Weights of a small sound classifier: rnn lstm, trained on tunes sung on syllables by a formant synthesiser.
Rows from block 3 of a small sound classifier, named by matrix and row number. Each number is 128 + 24 x the weight over its row's rms, rounded and kept within 0 to 255. All counts start at 0. Numbers have three digits each. After the name is the row's rms in percent of the matrix's.
After each channel's rows are labels from the 100 clips, of 14976, where the channel reaches its highest value: "peak on" is the class under the peak. Only what is clearly more common there than usual is listed. The data: tunes sung on syllables by a formant synthesiser. In brackets: how many of the 100.
# conv: width-5 conv, stride 2 (model.blocks.3.conv.weight, 288x240x5, each kernel summed), inputs 120-239

conv.238 106:135105152114131123157136129096154148144180106103107129158123148133109132154170141130138123095118121070108125121124139077118116142092157139089187107146073137111098155129144109105151100146161126144119081147165116147176124114118135163125115115130130143109141125130140120123122140126151107138140107117119121161145129164106158107101114126136068104136120128079173116
peak on: /u/ (28)

conv.148 092:128085113149109115153119119125136115145092094117102142121157136129110113113123123115111065121147123106119127133074148088137139123118120147188088118149124153115125106099107115138091146127143123157140124146150121100133089126143144160072162156145098095099102139139159160135135115099114173120110102129138078139095138144179103107152116138125127123165119169125118104
peak on: /u/ (29)

conv.198 103:117123172107136158140134142162142111086178119124101128134126112113108099116111109098165135107157112102179077127113160123127130118106122120139102131118113144113128099119153148082122089145104156163113109098137120163166136159156110138115068139119130112108148125135192111133147147103115142125118117110140118142145203101117147125187133087125116117171160107131116126
peak on: silence (100)

conv.204 098:162116116115097180147101128136067158129147145130156101108135123173136126177136063164141156123139124123166153136139162068099105129142132135126159131080146118126144137191119149127153129124146130141179146129171138093077158099114138164129124140166120114124110139116118095142159128127145154109127100117124133134100148100183105101071137131118149129107132162139110068
peak on: /ɑ/ (28)

conv.105 114:107172141157132135102122135095105138125171100075139167131130116082198148120133134113160096125135152135100142111166129109108128143129122141119110094099141089123166139118100151166083130091093122147103117121183138098148166128135111158112147117129175144116124123101133154124113107115126121125139121140147120107097157130091125144123120089089107090135115133145104099
peak on: /æ/ (31)

conv.76 090:093106174116148098132137168128125142125120101147120121079160157138158083116082111133084087147082138145139097091169090144112118080118106144112143121100133135101115116128138141133116133147171120109103097134125144146064099140102130070099136114121124130150127104133099143112085095120112144119125125164145143112099145115092114113137129114150111121176108104082115095
peak on: silence (95)

conv.96 118:142119160112170104107125087102127095148121136132064119151148141159137137148110106109096116126123156091130111161147107116111152120140109094147166134155120148131154131134131173148134128104149126139117122177127150144110097124111134164102117169110115107097141108111105140123158154099109137189101096135186133110164125089132165131171120107137139106130142088060133167
peak on: /i/ (37)

conv.123 104:113149102161143137124143085112124158137116140150147115129135168149140148132131126132104120096113160105161105135097110140098091092121125120169124096140128076165079089099084182102160152129109103148143146129164152176092104138124148169125189143159151118162145094140166157137125094101113143102096101132127133111151098102142114166151105130097114147141130145141122126
peak on: /ʃ/ (26)

conv.86 091:156143135149159114115160150060183097109157119133140130127066145134122083166072117151110091105110135148126146131135091106119132113108146136078174125108102154104134117159126138129134109112105104146122125150171059152171097118133127111117111152101129158077146135119147167186129117092119104151146133109132183091158091107188156102111097148149149118128151096106136122
peak on: /u/ (29)

conv.97 098:124134136112157128149115115128114117143110110154149105109095123130157155119172123130149101101124139120146134096153113139070084095135126151142117112165131136124081093125114121122133125145104166112103134130124117126110133162178132173125151121138159118192151112129156087108119147077110097151096112112153137169118189097149124149132156097153110157174103159108137087
peak on: /æ/ (32)

conv.83 091:093108127083124149122149133158123092125130141135144110150151123138137123129112099078136093108184108128178123170130097106145172120095128146105172118152119171095110147118096142112121134152128133178143125124120142095120170132102145110160129170142137097159118146177150121144079111114121105147111113130077137112088102156123088136115141135147176131139140111136114110
peak on: /i/ (32); /ʃ/ (28)

conv.273 089:125108112126159115122124107110147118095165149177150116118087088152124105155147124098099130117162112107116098151097134153087120104104116143090175145135167138132093132145131141114124120134131106127117141103139168125176142107152117116138096091161151107143122133115099120123126137111107138133173169129097114141100146110148150146085129123112129135111140095179093068
peak on: silence (53)

conv.9 098:100112121166107142153122145089102114166118108107098147125149139127124137137108122097115080125111125108160124127121107136132146051135145120106164135107139164179183120132117129163128138148083096077136084138129132082136106159125132145139151089180107073187115142136118140120093106134130131124114122119087122136099107094118147150111135118102112122117100116118142116
peak on: /e/ (30)

conv.102 096:099136144104134137145122094117123158143072148147117108140124114108116138161070131162129120089072137178120136146142104135079139161113119089086142136133127123158135101157140179175139115151106140122068110110117113127138101130137138154124134118146102123138084192117115124148123133130123135126138105104122108127167171127121178125155096175118118109134145107110136153
peak on: silence (52)

conv.126 096:096150127106120124115170107122108123107085180083141105106140169152134107082126077156127123124094116128131122179132135142105064089112090121111108130122119116131139117095130120136105118120129101089117153116116128114105154123128147122104165154127137103142154137134165075147105176119132144118122121111121110197143134115140074074137149089147132166128126105133087118
peak on: /æ/ (29)

conv.134 090:129167112120134104077164155156090126142169098138115153118150140107116152123108114124125122139111143121134154145134100131145150113122131140140109099134165121141163158095143111174131148132131151120115086103067099119137119121147120125137137146079109150150142095114118141150115146154139154091088132136150185101153148135098100120101119147072131102163167098111097172
peak on: /ʃ/ (25)

conv.244 094:140088085111130132075131165056128124132159107147180148085127132136136154142126169141109079125187123127180125133155186097121111111109110085103153108133157106159088114121127140124111151128146125125089137134108156118129126115145138149129148107159098150125170098134119126157140081100111127096133119131105131125132163113109087119139132124152137177139153101134102123
peak on: silence (56)

conv.100 094:113164110107146190146131124116133113121133121147112141100116089088108129115138133112150123081140103161120135119096149136145101110090107131093064120086107128168113132118117113138181125130105143155125118109137152130188146124140132137125119140119114109146114136153121098100092090103110105156143108109111124147108119093083096139118192145130132112133141132121100146
peak on: /æ/ (30)

conv.142 117:140081124117130132165095077186142148109153074133123097142192116084117102159060176124175148125111097114158127104146127127109126165102122114128135111133141137142173133159096114132126107145125163108089126123077140149130118095126160107110174152153132153168120101126148156170134108108168153129106130085130168123139153134117121131091145197129162111141099130158155146
peak on: silence (92)

conv.55 080:111104086151139121145174150152166149151122125120122146108126117120151127132106135103146147114114122134110113139141113089112119163124155154103150160136112106123084137108150138138131165128105172114111134140133129140186137086132112175118138145118093148147108125093098130109117124110130176118112152128145140103164124112103143145093091130090138103188167160158059059
peak on: silence (66)

conv.29 095:170136148133135154114117149142122124157146098091126108115149102169116087112134124139156144123098124156140132150093152151134116097160121151104148115126142095114094139169106153099184088118126109098133160094090120164158133143125141095092064123129137159146113145105178136099117146122121085136143098123127129133106120159143103077117089094128121128136151122142086087
peak on: /æ/ (33)

conv.227 086:129128092143112110090116166080085147107118111147142135105098158103159179130114125124168143117116136076132121125146121112098145078135098082093140123128145107092139110122123127170106131128103155078129111108098081136106118111129178099125124150114165182118136120129148102102116163093128142134173095139139109139146148108154136167109085165114177140162158140120109165
peak on: /i/ (33)

conv.155 113:090147105177129116124111184130151118123122148157143151152174157113083108079180155134125127115145136135145155136153113145139133129147149140166142120119098167117108175129114118145146104137149149108104108114136138146130126126118143129084165151135171133121185131190143106093137161118125115126148125142155088140137144116133116185119093154108177105140144114151168178
peak on: /æ/ (33)

conv.53 104:119104100112104127094120121116111134119158130114137147179104140127109116135123109136100121042105112145143154122120106113100098112145134154177120134107095120110125177096109094085139116145121140139109151078109129150168111131158116116094129152111152139135180139142145084111110126087146146117119109141119096193111187116137107106117091157093122169107152142133068135
peak on: /æ/ (30)

conv.49 114:129136157111122160101124123143142127170105074104105147130124087143108107163169138124133116131154129140126132113098071146125133114146146111119105155127126137108146097150087163111129147101158139130158126119152143102102158156156139169150086120114132119142124110096147132139141114127140148165106147122146161136124168094090191111117107106123095197167114122125144150
peak on: /ɑ/ (28)

conv.144 133:149106119136122085148123126103120108099130139155133125141176121159145139104143158135112167106111162133132123124093128087125133142118146141079088116197135174129132146150120123141150080153137131099175115133137149063133116132094118143147118133125136116135118125132112149146137142172128191124128135144090151131159184139131124097138126119133107148111134133104178123
peak on: /u/ (32)

conv.259 098:153127132119144179106130117082139158119097123103110155090155126132138170146153135174136106137142131063080108106129119129117133163175140148120120146119123135136118153148179138124149121149143146117150113109126123142181140092135111106150081071114117140100110087127089150125150142125101130172115119159121163088172123152139111182126150122095138162113131110137148080
peak on: silence (54)

conv.228 123:123133152113148131144139128177125121109076131087118152169149146107093127157131147101154154152157146178124155160150150167139116131140151127138137132119125165131153135115126144111126141131115080089173128130134106105135119133192155142107131113136127130140115115127198091119142103145162109110130156130133143101107107123132147110128137149154137134163118163155140149
peak on: /e/ (29)

conv.65 086:103136114154130099099153116141088118157097096141123130115113131098138150157120123128134153127124121131132154139085145098130142161144119133123100141096159097114159109125130165136182126154125120113148134134128095138126095175147155101118104134127152096119132108128147130125115091173106154058122119154132164123153142117113139119120135113154115140170159127077104174
peak on: silence (99)

conv.79 111:149124100130109118143141121095151144163083163081110167153160147118129135190159086123115125125146106154143124126107099139135159149147125147121133163108115151162129125106143152145158091101127158128118066146165105151142120107083107144133144140120111112153124163139161149125140121110126123125096119087163115153137155154142113100112165163139130171136110197107107095
peak on: /u/ (36)

conv.121 103:091121136128126166132109122125099123104124108091117147159148160117149085142101147144105123124075129171135137170127132149095149111147124104107107145124148118083177124129128144104149140126145127122065146131159159141150131180131129123155120126116146109148140136111117179097131129141143130151122135151105120155148090142105105150137102137102133169127144160143114150
peak on: /o/ (35)

conv.22 107:130128094149118133142108134140101125106110096079141115127130127122141138114111088052089117118162123141106111105057117135137139188102109142133114113129106129078174119164146125111157160158133105153102156145129163120136095088123137168103128100113151115170114106067124183129127145179130074157122120123151126123183111105122130137112129161118133150108141124123151148
peak on: /o/ (27)

conv.158 099:137135113136135112142105100123151148101139136083104125136087106116136109121115145132128102121129102110099118103128163153124103117136162108119112106182108143096140123120126108115094150084149157116124134118159142143177100127115150101183115113114109076126102118138094110118169120125110112118139128150087158158086134128183123159120130127172166132101118119159109158
peak on: /æ/ (33)

conv.183 088:149159133121122116122122087140140103146135139138137094148169136097140157145090160143141101131071113113117120157131140128150133149113129128108141150160149153130138153128115149103165138134118113149144086139121118109097137185151162137190074121074157136138140113181203110127086154157091148142163128141095112149170139104113154115128125138094147135120163123140133085
peak on: silence (56)

conv.216 103:110143154199144154135144138134088127129110101123114113141089125149143108124129158094135110105160145163146126138137116174128105107109098105135126104123146132112100131084121163151100111140161169151111139140139156114102153142120143150131107137110154099163114122101160111102094109084123118118128185112124105168109180134106128155176113116099106178144141073094122075
peak on: /æ/ (34)

conv.6 094:096077120111138159078116102147121123157110088127123108080143083167124123105111132136153137110127112118153107143132147114110076149111101101083125151102113128106131103147122137109120129144148051048112124123131113118172064099129121086144160132136131139107124120103136093116134126066128116152128158131170108130155106139095125119124115116145150125109143115140113145
peak on: silence (100)

conv.85 092:119107092089115159136112147111119115110120104130132117108109137153162134108142103111155120109100139141148190137148131063113082130108153115187133131075122158150091123088099118106130117104103191145108133131133096122133108125131133122137123127163164092128144124111065136122132137102133141113152125101114138100126130116118115176126108174116132075111158116083122094
peak on: /i/ (29); /e/ (28)

conv.266 106:134110180086151116121147152163134142106125123115146114196129105140156113104130110111162162097151191130127149131154089073095121140114126119119125159150077121150116092154099088153137105114138126104105127154136144134103164105151134132136120133094139131131130096153100156163112130137155109084126110122113128154166106161141099099155147155115122108074138130131105070
peak on: /u/ (32)